config = dict(
    model='image classifier',
    dataset='rosettes with rotational symmetry',
    train_examples=97500,
    image_size=40,
    crop_scale_min=1,
    horizontal_flip=True,
    translate=0.06,
    color_jitter=0.1,
    targets=['order'],
    num_classes=8,
    arch='convformer',
    norm='layernorm',
    norm_position='pre',
    hidden_act='silu',
    mlp_ratio=4,
    parallel_block=False,
    inner_norm=False,
    moe='expert_choice',
    drop_path=0.15,
    num_experts=4,
    moe_every=2,
    expert_mlp_ratio=0.5,
    experts_per_token=2,
    shared_expert=False,
    patch_size=[2, 2],
    depths=[5, 5, 5],
    widths=[96, 192, 384],
    kernel_size=5,
    label_smoothing=0.2,
    loss='cross_entropy',
    residual_init='zero_last',
    optimizer='soap',
    beta2=0.99,
    learning_rate=0.0018,
    beta1=0.9,
    shampoo_beta=0.95,
    eps=1e-08,
    precondition_frequency=16,
    max_precond_dim=1024,
    one_sided=False,
    adamw_lr_other_params=0.0026,
    magnitude_pruning=0.7,
    max_steps=5400,
    batch_size=64,
    epochs=3.5,
    lr_schedule='linear',
    final_lr_fraction=0,
    warmup_steps=540,
    weight_decay=0.5,
    adamw_weight_decay_other_params=0.05,
)
Rows from block 3 of a small image classifier, named by matrix and row number. Rows with one number within an expert belong to one neuron, the router's apart. Each number is 500 + 40 x the weight over its row's rms, rounded and kept within 0 to 999. All counts start at 0. Numbers have three digits each.
Before each expert's rows are labels from the 100 images, of 14976, where the router gives the expert most weight on average: "responds to" is what is common among them. Only what is clearly more common there than usual is listed. The data: rosettes with rotational symmetry. In brackets: how many of the 100.
# router: router (model.blocks.3.mlp.router.weight, 4x96, trained with AdamW), inputs 0-95
# up: expert up (model.blocks.3.mlp.up, 4x48x96), inputs 0-95
# down: expert down (model.blocks.3.mlp.down, 4x96x48, transposed), outputs 0-95

# expert 3
responds to: three-fold (62)
router.3:568462570553450525578482493509482485541424470526564467513475478493542467461517486519530463512526479503491554515506492571412498471465418549536474571538559516459495469476497532548472490490457495527547533541440464488567539504533493545474459538495476402414481444440474475522532509497547448503
up.30:538500500500518500607500500500500500500362439500500500500500500500500490500500500500500428500394500500553500500500500500500500500500500500444500500500500500500500500500424628500488528500500500500500500500500421500515500500471500500390497500500500500500500500373548367500500500479608500568
down.30:500568543500500500500500402500500500500525528500500500500500500447500500500500500500434500500500529512500500522500436500576500500553500500559534583563500470453500500470617500500500458500500500500500500446581500578453490500500500500500500500500652494441616500610500500500500500500500593464
up.31:500500500500500500500527500453500451500469500500500576500500500500467500500500691500528500500500500500425500500500523500500306500542500500500500500500500500500500365500500500500500500500500500500500500500659500500500500500500500500442500500500500500500500500500500500500585500500500500440
down.31:500500500543541500500500500500500500393500500500500544500500500500626520500500500500411500500500482500632500500500500500500500500500500500555500500374500500500500500524500500631500500500500500500500500604500415440500500500484500500389500500349500500518500527500500500500500500500500500500
up.32:617504556500500500500500500459500500500500428500500500500500440500500565500500500417500500407566500500500500500419589500500597500500500500500500500507500564500500500500500500558666500500500500500546500430500500545500500500500500500500446500500500601500500500500500487538513500567500622500
down.32:500665500530500500500617500500500444640484500500500500500500500510500500500500500552560500500500500399500500430500435500500500500525500500500500500500500500500500500561500500529413464500500500561500500500563500381600500500500500500500500500500500453500500500500405500500500424500500500500
up.33:582500508500397500500500500500493500409500482500451500442417426613500594500500500500500500500626500544499602500410500500500458500469500500500500500500594500520500409500500500461500500500500500565607500557486500500524500500500500500500500500500500500500500500500500500500500500500500602500
down.33:500585487500576395500500500500424500500500500500500500586545500500500500545500500500477540500387500500431500500499412500500500459500500500500560374474500617500500500500500500500422480500500500500500500500500502500500500500471500500500500500444500405500538500378385500500513500500500500500
up.34:493500500500401500535508500488500500500500500500481500453582500419556500500500458536424500500500500500448500481500582500500423423500500576500454568500500500500500401500558500500639500500500500500500500500574371500500524410500500607500500480500500444500500500500500500500500500455500500500
down.34:500514500500542500500500500543500579500500524500500500500500500500451500500500500409500463500500500500500500500500500500386500605637500448500500500500500500500500500500440500500348500500500500500480500505500416500500500500500500500405500460500500500466539500500500500333500500500601500500
up.35:500500500500500500500500454578500481560500585585500466500500611502500500500500500500500500452534455500442500500537444500517380500428500500500500500500500417500506500500500575449542440564537456500500500500556500500540500500500397500500436500500500500500442500578553500438502386563500500500
down.35:500442500500500500488500591500500500500500500500500500500500500500500443401500611610500500500449500500581407500500575500500500492500500500540500500500500428472500500500500574500500500500500500500500500500500500500404481500500531500500500498625500500687500500500502450500500500500567500500

# expert 2
responds to: dark (46)
router.2:445506523490566481469453571497495415455555482445518495440527451462502554537491489479468557509444511559517515551531542516529542534523521464461511508454570518567540474473484538544442457484512558537538466540487542467465470575532552477529441435513516488541495436534418435497484542451537478540
up.0:590392500532500417500500500500500549500500500500500500500500500500500500600500588500523462438500411500500500377497500500500500500500500433500500500500500500500519372500500500500500500500604500500399499500500500500500500500500500486500500500446438500521500500500336500500500500500500500500
down.0:500500500500500500500500395512347500500500500500500527500500491500500500500500500500500533544500455556500500500500409500552500500500500500456500494575500500500580501500500547618500500416452546603500428500392500500579500500500569500493505500500500406500500500500500500505500500589500500546
up.1:500569500500500387500400500500500573500572617500500500500495462500464500435500500500500500500500500500500500500500400619500500500500500500500500421565500626500500500500500500500500422500423500500500500472437500500599435500500500500500500453500500432561500500500500500500500500500446500500
down.1:500500500500500550500500500581500506500500500500500610500500500500562500605500500514500500391500505500500500500500519355500412457585500500500500500500500500500602500500500500500500500498500500500500500500500500500500500545544500500544500500500403453355500500435500500500500608500550500500
up.2:527500461500411458500570413500500500449500503500500500500500500645500500500500555438500523500500500500500545505500500519462655500500501523500539500500580500500485500488500500500599614549500500619500500500500500500500500500500500500500500500402500448500453500500500454468524500500493500561
down.2:448500500500500500500500500470500500500500500500500576459571500415500500500534462549500500500500387441500500541500500500399500500500500500591500493500514500500500500431500522500500461500500500387488388500500500366649542500557500542586500496500500514500500500500500500500490460503500500500
up.3:514500500500548417601500500500500525500500529624500500500560500500583500500500500500500500500500500500500564598562500463500500337500500500500500500500500472500500434500500500328500446500441500500500516500457500500500500500607500500500500500500500500500500564500500500500500482548500500500
down.3:500500453401500521500422500498531584546553500388554500500427500500500500500539500500500500500428478437433500500518500457500500657475500449500500500500565500500500500500500500500500500500500500500420533500500551404500500530410500500500500500547500500500500548500500456500482554460500391500
up.4:414500500500457500500500500500500500500500497547500500582487450500500500381500500465500500500476500500409500442593500449404500500500500500500526500500484503473500500500456434500539500581500579500500500479607500500500500641500500500640500500500500443500500500500500500500500500410500500500
down.4:500500500500500500500578500500500500500524500464500500500546500500495441500500500500454548500500500500500500500455500593500500500500606699500455500640500583500419500500500498500500500500500460500500500478500500500500500419500467500500618500500500500500500500495500500500500624500507500500
up.5:500500500500500422592500512428485500500500500500404493500500576500500500500544500436469500500500500500500500468500500500500500531500500455500500621500500500500409500391500452503500437432500500443500500500500500500477425500503554500500500503452658515408532500500500500500551500420444500519
down.5:500500500565500500500500500500500537500500500500522452500500500500500415500500537568500500500500437500500541590500500500500500500500500500500419475500500500500500500500500500500554500554500500622403500507500405500500500500500566500500500500500413500601446500500563393509619586500522500404

# expert 1
responds to: vivid (80)
router.1:509461472554511468515467480484532491439490571522519497455460500453494565507512570522553527530472449472524543558473511410485471493512532435490446533523532440499489531437527540484515548548518434442445566520550432570539542491537545449528489456456435494467448457467529472497476430470561468462
up.30:500500500500500500413500500500500500500610500500384500493441535500500500500500500408500426558500503500500500500548500382500500500511500492500500500571617500500500388396500500500500500500552500548500500500434500513500500413500500491500500500500500500500580500500500411564499500433500500500
down.30:500500500500500500547500398500500500536457500500560500500607500500500500500500500500500500388500500500500500500475500500500479477500500500500500500511500500500500647500411538387500500500500500390500500500571500500500500500500500500500500500369464500500500500500642500466500500500500410500
up.31:500500500387500500500500533500500500500500500452500614709500500500500546500500500462500592500611500500500500500500500500500510500500500500533500500501545564500500500548500500500500500559417500500608568500500500500538500500500464500500500418500500500500469402500500500500500503500500500500
down.31:500580500567500500459575441500500500500500500500531500500500559500465500500500269500500574500500500477500500419500500513500500500591500500500456500500500500500500500500500500500500516475526578500500395500551500500500410549500500500500500554500500500500500561500500500500500538500400511500
up.32:500500500574500497500500500547559500500500431500500441440564500500500500396500500500500421397524500584500624566500450423500500500500500500500500423500501500500500573594500500500500479500512500500500517500500421500500500500533500500500500500529377472500500500500500378500500509500500558500
down.32:543534500500480575500546500500500500500500500493500507500500488500450500499616500460500500470500500500500500593500588514500363500500548500584500597500500500500500500396500500433500601534500500500500561459500500500500551500500500431524500434500500627500500407500478500500500496500500500500
up.33:552500424514500500500500500500500500500545500500449500463500500548415500571500500500500500500500469603519500692429500500457500500500500500500483500500500558372500410500500500492500500453500500500500500500500462500522555500500500500500599500500500500500611596500500500500500484500500500457
down.33:500508500535500500500485500435500500500546500500500500500500396500500464350500500500479500457540500500493557500500450500566500633500500500608500500500539498500500609611500610500500500454500433408500584500500500500500500500500475500500528500500500500500500500500500500451500566500500500500
up.34:466599500500621500439500441500500500565500500500549425500500500500500463500500500480500500542500500344500500500500500500500500500500500429445500500500526500500549408400500500500500500500500500570548513590500500500500500500500500500500586500547500598500468500500500500500500500377500500500
down.34:500500500500471559500500500500510500475500484601500555500500500500500585500500500500500385500570500527440500500500500500500592443500500500500500549500500500500394592500562500500398500500500500500500448500500476500431500465590500500544411500500417383500505500500500509547500500500500417500
up.35:500500529500500500500500500500500500500500447354562500500500500500500421500622500500419447500500457500500500500484500430500500620500635500500444465500534500500474500500516500408500500471500500500391500436500500500500555454500490500500500500500500500594532500500500478461508500500500576500
down.35:500599500500500500632500500500436500449500500540500500547500500566500500500620500500500500500500448459462587549396500500440500500500500457500513536537469500500500500500500500500500500393500500500561500500428500500555500500579500425610500500500500500500500500500400500535500500500534500532

# expert 0
responds to: warm (72)
router.0:475469453528490536511447484444506535480515539495432425528417569425487480518489464492457517513463486500531436519569491503476528466544569538466478448451470576541513491451505526517521536500529514531450514422503553501421506519517517527541538497577613506580447534509457492455511506532491475452
up.30:500416487478361500500500500500500571500500500493457500500485500474462500585500500500500500524500542458449500500500500533570482500500415523500500500500500554500500500568500500500541500500500500500632500443530500500452500367535564539500525603500500500532500551429500463412500500549500518500
down.30:500500542500579500411500442500445500500500500500500500418500500433540444442500500500500500500500562500565500500500500500500500598500634500472500500444500500500500500500500620500526548500500458500500500508500400534520500580500500500500500429500605555441500455500500500580566500500500500500
up.31:500500593591500562549500436441500500428500500500500500500517504500500500509500500500500500500387500500564549500500500351562500500500500500500392500500500464500500500442500500500500500500500559500500500455500500463500500500581500500500500500500500600632500500500589584500500500500500496500
down.31:564500500417500500500500500588500526581578500466500500500451500408500500432500561517500405500500500500348500500519526500476500500500500500595500500500500500500500500500500500500500541500619500500500500500500500496548599424500497500608500442500500500500460500500500500439437500500500500500
up.32:535500500523500500500464565541500500500428500500500500500500500500500500500458500415500444500500500500605500500468500500439617500500500470500500500500561500539500500500391500500501500621500500500500500500500500500500568500577500500546500427500346430539519500500500500500500393461500436500
down.32:459622500500500396500500500500500500589486500500500500500500500500430500500500547500500500500500566478428500500500545500614500500500500500500402441518500500500500585500608500500500500500500500529500551448500500500500444547459500500500500500500627610490500500500500500500540500500500603500
up.33:500500500500500500467500500500500500500500500593500421500500500500500511500500448500500500500567500500500563500566500444445500500500500500500464500456471500500500500500382500488500386500607467500490500500639500500500500500640494500500611500463500433500500410500500500500500500417500500500
down.33:500500500500500500615500452500500500500500556500500500500500500500500500419500404500500479500500442369450500500442500500500500422500436500608500500500500500500500500546635500500513500395502500461557500500481500544500500484457500500594500500462500620500490569500500500500500500500500500500
up.34:500500500500438500513500283500500500500376500500500500500500446500500500500500500466500500520620500500500500500500500500500500500500500500500500500419512500500500500500500466500500500500457500500500500500500474475500500500500354500500500500500500366500500603569500500531500537503500500500
down.34:428500500500597500544500500500500429500500400500500500521500500500549500602500500539504500500500500494449500500500500500500500500500500609500500500656500514587400500500579500500505500470500500500500500500382479500500481500500557500500591451500500500500500500404500500500500500500500426500
up.35:545500474584500604500500500500500500500500500500500500500500461500500377500500500500500475406583615500500381423500500500500500500573500500500500500537500500500500500469500500500500500500552500500560500500500434500500500614558399500500452500500500500500500500500414500500500500513425580500
down.35:490500499507500500556433500503500448500539500500500427403416500580500500500500500500427500648500500500500500500500500525417485500500578500500500402422500555392500471500500500500563500500500500500500528500556500576518500500421500470500500500500500500500500484500594500500500413500500443500